Rows from block 8, named by matrix and row number. Each number is 128 + 32 x the weight over its row's rms, rounded and kept within 0 to 255. All counts start at 0. Numbers have three digits each. After the name is the row's rms in percent of the matrix's.
# conv: 3x3 conv (model.decb.0.0.conv.weight, 128x256x3x3), inputs 12-17, a 3x3 kernel for each
conv.15 095:140122124138143170133122163124099084130099112125105141132133129121142139206220209092061096131114134107113131136098109124119119114108109120132125107122117092108090
conv.16 102:104126164100139152120159167118125122128141131128151155115142187119137149150157162105127097123145128111168129132135119108139136085143186144134113127132131122154164
conv.17 099:149156137132127101116090080107102058121125094123135143165128100144125107130121130115122163144138175131130127169140160154133147160144163155159182139132144142141149
conv.18 100:125090118127110117148150135178136124120110101111109082139140140161159144162154130077111153099107102161117078184144138188142123211192185128132152080090115091094098
conv.19 100:139138176150127127152118088184178149147137138107110141148115109135158153136159175164150068121131089113124108145164133144142150130110136071112122096136144104131119
conv.20 101:106151159076118140076113136105116116119141172116123136109111132131125123104109093118127125135122127140140127129139148136096104117063062137131140120103111140124114
conv.21 102:111094104115107099130141125079119162115108105131092067106083103104088115091121166150139107154132093160150124106109152124114140159137154106108080127122110118116112
conv.22 100:117131130124136138164128099112099084134133117140145139102099095103131151113148148154169196145136165117061074144161203128135163130128130090139171111139142115114102
conv.23 100:152183168109096075119091091128141166118127161149129171130131121129141139151153136148155162160138131123084089120115111095091100073053075119119131106099090115103102
conv.24 102:137105066177165130151142126093100080126131095176198163124121097137131088134146122092128133122100125123101156155159188128125128113099097119098126112104114083089101
conv.25 099:144145149153149152180181168180158088142146115089105116153128119165130121177162157151090089128138153117142171131119134091096128099106133132146151102123116082108111
conv.26 101:198180139144126103092082087152152127142149122147120109125088109093095148074072146155174128138165132137159153090119112113161160105182201117132130113122136123119120
conv.27 101:116103077164146084168142090177121057157104056148113100084091097116114117134122125061112155101156196106119145163152166137147183122149191078122132078124135088137152
conv.28 102:108104151090102145112117146129103110122119150145151160141136138117108079132115077114135112098112085107114096142119134177121101190128090084105124093126141099128145
conv.29 102:091131190099121165155135164176101092137103097097121146133147134098119134152144167116103099159163155161168156091127118071111121102117127124149145120150147122146136
conv.30 103:115116125091121119121116126140129146139125154125128165137133109144142132132142154148168160116113090091084057093114131110118134118118132139132151129125149139142160
conv.31 102:157137126148106113070065072109134125146147134132118115115113157160138152154129123135121109134120131148126136173148142164131136144140172121105100160131134196179185
conv.32 099:170142118163148132151143116106116131115134137166146142125122132097089098066064073091078123129106124145127106178149152170141136102108110124160147137152149121133127
conv.33 095:138108095122137137112131150110112118120120113100108128064090063082106090063060061097127154104116133107109082179132112160132121171161154135143164134147160098128138
conv.34 101:187134124151112097113104119067081104117095101126115101162132154162126144157112124138128167136121145134124127170133134138137167126129152100131114108132120109120093
conv.35 102:178130093138122124107096131168143156116115162114113175153138163138138170118127151107123074095172167101192207159126142128104167106079138130121128128124121138141136
conv.36 098:163139110118122111108113102135132167129150181122136136119102096168157164157157163121165140132142136123087040118097126111105126105113126114124120098118138111120148
conv.37 099:172151164123106143101097132101137151117147157111117123151159204107112150107099127189175093155141092105118104203170161193140115170123102116112092132127119146139134
conv.38 102:144187164125134111162165180125165150139156125152132080117132145120128133130138115167133084154100067131112116153117160114105166101103169167159152098108103057084085
conv.39 101:158137157142138140131133145183149126176139131105085109117113137115111112086102090105124148112128116156151122193179174165122114138098103141146164142127142167154141
conv.40 100:158160184122120141130144140148156188126141159124161136118104073119129092101106082180166138166121128139122132107122133126142158161175199104119102115127127128152165
conv.41 101:126164177130152141149138104146170129139150122123141162130125167129129162157169163135106116122100112090070085172171173179156147177147150101101087099107104103113126
conv.42 102:131104114119113115081130140138132137181154127125111092134114125134108124137110141088111127136146152140129132159146161151134133125113096162150165167151164177152173
conv.43 101:100083078131144128128167165151110103161135109159154127084100098093117096109145116115124126114126137139139127148156136138164153137160161135122105143144139106101120
conv.44 101:133154118152152120105115115132159163137147141106120096145150126148153140127146137142148161131117117140102099118135182147139172156139160099104119096096121151131144
conv.45 100:110111120126138152133106114108135149102119139155149137099115074110132120127152153120094061177160139162178130146163164140130129131114107137141125132117111125122115
conv.46 097:124140119130151148167187177139162158127142127122141138079114152096132148096114114132145145139123120145107116111121135108139184097126166166150139168148125189170148
conv.47 095:165181144187182172181167178084111132141150179165170191140143112109115099089077071123101110157151159153139131186158145154135115100104119147136130147139133173152149
conv.48 101:150169138148195183091128172098098130125118128141131152133119122130123137102123145133140112144155159095111142100129108123156143124142151111127135106128122107116137
conv.49 101:175172139133137110166153133158136110138140117133130093156162155158141142181165152190182102131137124062108149089119131085105109101103097108152182106119147085082080
conv.50 101:076112143087095131149157188102132145123120132150141157087124147084116165102136171141171172114123117114131166146143099130154138109136126082090089080059057120101089
conv.51 101:145141124132121117157140102112148121112149134106125137168140125139106086141098063174157184143147137159159161131127136136129114125112115093105116106125133121119135
conv.52 102:137154106151169118154170121142145132183157121238173090133157166157137129156124100154134136111098134141128165095118095113143109110119108106097116102110125107128142
conv.53 102:110116137161151121124112105124098135152109151155128194173152133186175168153156152141116159124113159144134145126132127080101114041066085153144156138147151142150154
conv.54 088:154164180120095107131106110152155159131129141116120135125110062120120094127138119168155154177140135148110068136130123153151134150151128089112116094132124125157139
conv.55 100:120119193138134183120117121149121120157120121130091076179156136146156161118122152097142113106150129143172152150144162174167176130142151142146133144143120146138121
conv.56 102:159134119175166122190188155107120113108127123090120116123113105141125106190164113084090122105105153096091139120143182123162182164168172110123168098109146117115127
conv.57 098:155210208136140145129101112156147129135132106123128139112139160082085129079070094103111123130141129151184158128118108152115112138095103155156148168161168160169164
conv.58 101:177143142143103114183147143167150187146119161163139174112114130141126117167143104119132108114117127126122133133117092163128095168132088084105115101093102128139127
conv.59 101:188167156170150145093074092104094126088098124095134181106115148108138180086119155122114092125149130112158179149126133118104116141119132125108097116096088127103098
conv.60 095:109162123110153122102122118138128115124131127119121130128114073117111099118132146165106094143117108125123115152138117143128117121130133102086087099082069087057012
conv.61 101:136092123111093114163119081104091120140114116153152138116122121126118130134113128143152123141131080148129052110132134103145159098144144104103081113128119124152139
conv.62 101:142162150131143115067093109101130115111128101131132093089102136104105133129119129104088112143120116113116125146128145130131159054051122101102118113126129093121146
conv.63 100:120100133095081111140131131126144182118114153119121151111108128153135153196184212109117137125132180103129187147145136174163145192200192119097077127100090146122127
conv.64 096:118103101139114100109115114114141173110114135164171186123100112143133124134152130133124130142121128168118083176135139175145142152150141137139125112138131138166164
conv.65 100:139147153093095101069073104157140177151159156096123099136137152104119155009057132101160129097118123136128129180157153203159167207202222128152144143152141174169165
conv.66 100:194165172136146195090103168144110084126103066119131101122131114113098082169151130123131101149168125123161131111137127119150153118138138171163151146154161117140167
conv.67 100:159155128150137104114084071156129120143145139168148138132103097151134113215200167125133121147139133183177159116174179108136157105108153125140161112118123112107111
conv.68 100:080128128094133138087126137127141153124135145103133135104105111066075104061070102111095031129132077147141105159156157138137139090090117162162164141148165133138157
conv.69 100:156153145140132129130094081122115112128116116111098092163158134146130099127133127128113145128101120132062051134132122179162141210190163136115109122105112095086095
conv.70 103:131124150125110106100098094126119122135130136157158155145121091122125105095111098102141156121119147131126154123126138117112126099086106130123162111108118109089079
conv.71 101:134145135172151149177136130115139162103147177103116116105160133122148122135137107128138082117132110096107117107110106121118102096095084112116136131120146124136147
conv.72 101:101116179115121153148156144148146149121132141112122120127117135145148131148140113112183150078132110088118072138121182143130177135110150145134114128120120110111146
conv.73 099:081107130091134132136170141127111135128095111150112123129127136122148159132155164093109109099128130095143140119132151107122124082064059182173175169157163120126141
conv.74 099:112091148110097127114104100127171189119166160135148128168166143161159100130128087109114135142122124139124107135151134108137145102132148112124130135129126168152139
conv.75 099:145155172139144177116119158146128092089091098132160178091109119104114110105101106157115099125098102112105118104104114129131130141134133173161149141151163138155179
conv.76 099:168142109161155114166141097114113093113092056113090055137135149128107122161110095075052127138130167172173170149105117138109124134122142127108117131115126162167162
conv.77 101:117122136083106136113127135104089113133139153151170160214204152175153142153136155199127088190138087178150104116133152119136159121139164146134124137135114140137100
conv.78 100:111109144139117110183172158108134155131131160150130153156127103136122104129143122115110104129117139145116104169137157138102111163115124115126136106124112114119123
conv.79 102:143112114145114129138111083102104114142145136117111089189168183158120135167128125068081055108119091144166119121098129136119124117111108102123133121126122129146114
conv.80 100:159179137136160125116148123117141121084099087107121106158141151129136176102144187101110116134133126137122114138100088169123089152130099056047021151141099162143112
conv.81 102:114132115139137107155153138109127091120159150130150107130120118106115110144177176143139147065068093113110141173134144139109141143116101094118146095114133120118131
conv.82 101:137160188121105124143116107165126162145120148149155156125100113166134127166133126157104070164124086162124075144151133118116127115108144122122126158159154177177171
conv.83 102:131120140119113162107115150126135163151137174150125135105095103115108143131123139125119102131108103135101088096122105100120107088117100171159149133140143153150147
conv.84 102:181195150166120056153074027111137147128130139113106123137117129156143127190185172096145153119150164077099127117119159112124152167170174108098109113109122096110127
conv.85 098:106099095104100122113127139128130144120133158107126150118125138114111104119122123098167153080131115113127081066087099109111131123121142075117119071114099072084080
conv.86 097:123115055143146090191198156145143128168144102169134070100097114120098089154145109130108091114124147132117153154138116138121098120126113074061066085093086109130142
conv.87 097:110087119150141178165154166087097106101142161132161174185143121149107108151108121140124115141110107141115116163153156147128115145112079096091081126115096186155117
conv.88 098:054092118107134136157174160118098120098083110123121126070052061107128122096111118076132194062115168112123151098102147102123177092123193208213190172180167157152156
conv.89 099:109139137136143131150145129143142152126140150141157181148128129129108113125098125117153131111121105116105110155149148156156139137139097120116114108090099113095098
conv.90 100:106128143111141138140139091077077119091092093144165131095097123143121122170139133181175103149148113111069057149146148146125113110102096175146114159153144130134130
conv.91 102:123136128108106089098119119183153133176145147142114128141107117136127142115124130111102140102111156112133155099141129110138127108130119113130137102118100110126110
conv.92 100:127146175129116176123119160198184170200169152114097120138117115151116104133123121163111114152126107108126097129107097146131131158157152119122116096111109106111114
conv.93 102:166148141125117121135123098100132128121146134141164141119127128122133127112116112119126142061124167017099167077077094102113129121129152114136143129162177150193201
conv.94 098:102097148109104174111124163167168160142136127106118128114116117114089108176126173112095119091097117155188170133142164144149154146171202160178207169188223172201228
conv.95 100:136118102144137122180165119115130144117129161081098159120111140132119127174163155117121112118149128123146121109127132133116125140135129167185188136136134119101100
conv.96 096:135104115109115127133123113109098110126104123090116130128104146154129139166161146134138116152164130169163137144121119100104113083096121179180201150140164115130152
conv.97 102:163139197138124167109135182147144144099091135120102145158160163145138142111111127140125068166147076144154099087127168107129168124131156119141148107138143128138130
conv.98 100:109097097124127112143151142168135097138110113133133139140156185111103134152142156115134113106159158110146172086084107114095095121108108081098055094114073061094085
conv.99 102:147138171123112144131112145078087069142157147114153170126119156106105159088109166145154129133149119114159114145106106130109122087098122138137110128129104097106101
conv.100 102:178181164120145153050095132182162155155137139138152185109131131128139132173161122146104041168123083121121122125135131136149120124138125163139129166161143145162154
conv.101 103:139154158098119128095115119151134107134121122128124128132141160115133155134169177137166115152163106167162090146135157113106119114102120119131141121120108131123094
conv.102 096:164170125144119087156095077144127103106098118147138168140163153147154139158148133101104122127104092117114111131129152160160167199192203188185228187190218185185207
conv.103 099:101134128099146158111142143122123097166154131129137131140137103160150115143125105181136115156118109147120099104105098153124113151109105104124144108119127139148155
conv.104 103:092107110138133133119115105148142168120133165100134162121082095139113133138140182121107119113099107132084091074097120137130106140126096084119142099113123134113113
conv.105 100:084157212067094139122098110081093147064086133143122149100132184109123131134140129129126140096097097152140130143120113116111126133089132145135143153137137162154156
conv.106 102:065084160095110183102114149141137102137113090120098113110097151116090139137090112130143116135133127145151142138106098134097101153123125168160145171162158144155142
conv.107 099:170141136152133135173137143132134127154158148155158176167166139170169140167170123141137116109093098136111132115140154107124145086094109160198202128155163136148150
conv.108 100:145123134116100110145139152131142135133164160176186172146146130139143124131134104098138107130144121099126149112135123122142124144138113143151163171175162167156139
conv.109 097:101170233110136176159116107087109102124146148146145156172176149148146122164156151153111107154131134125130124175171190153155161124120106054047036076092081107114109
conv.110 100:156113061151128097120099084124116095146143145120155148103097117130110117144128120094126091100159120104152155159134146140147171161176173135150179117136162129134168
conv.111 102:112100115118114137177159147138114111125115128158159173121101118131125116143126128141140123141155147104100101156139112148145131115127158158156153170160175167142155
conv.112 101:103124180128129163094115140150146168162142141148136132105123140113133122126125108120176147135143124092075100122102097155133103169156103142131150156147158153168167
conv.113 099:142144157104113139095126132132137152125124162143159176174168126136131123124127152185136105155090090164098086175146140147142139143134136120120133140127137145133138
conv.114 100:149129112134127091119105078110127124130138119110102092116113106102073087120091109149146117161171149130167171139095074121108124088106146120127122125148154131170175
conv.115 100:162124113146108122096147207123125103140156138159158177122164133123163145149165161094124118116123091121112052087092093073100112111104104139110133134100118100088091
conv.116 101:092116126133134113148139125119121146121107117107094112119085110139106141176154193149158136162159148133124115161154125132133133114139137186182184162170183113112131
conv.117 099:171162169177162163118144150156166154161142138160127152132150131165162149123122103137122133131121121125141133136116111142142135115118130108100122090100106101109113
conv.118 099:150130122153131144178150163193182147169144145148131147094110133127141132134133097138136119124139135149172152141141159097093123105080123121139155126134147130136165
conv.119 101:122128174090083151100109141150096109188114100209126090154118116145113135164131134116125090067132126066130128086113107114122136133135147131142128144132125117128158
conv.120 101:098122146070116146098133141171154155140122129114119128189189204140145159103122143155146094132157137119153176161135153138116128134108111100107073088076064087073075
conv.121 097:100093149129131162119101137143130146148150141167160125097103125122121113097120121140125075153149114132138113143132105131125109101075097123127114136123121115117136
conv.122 098:125133160150146127184151118173193201093123135134136117184146104136119115116098115139088098117091062136117086121099058118131108098131134159143130131133124101119125
conv.123 100:128139131121151152140165128102139130155147109158137118081083106111110128135133140149138121166144123125119117091092148125141187150174191159180199135159188111146165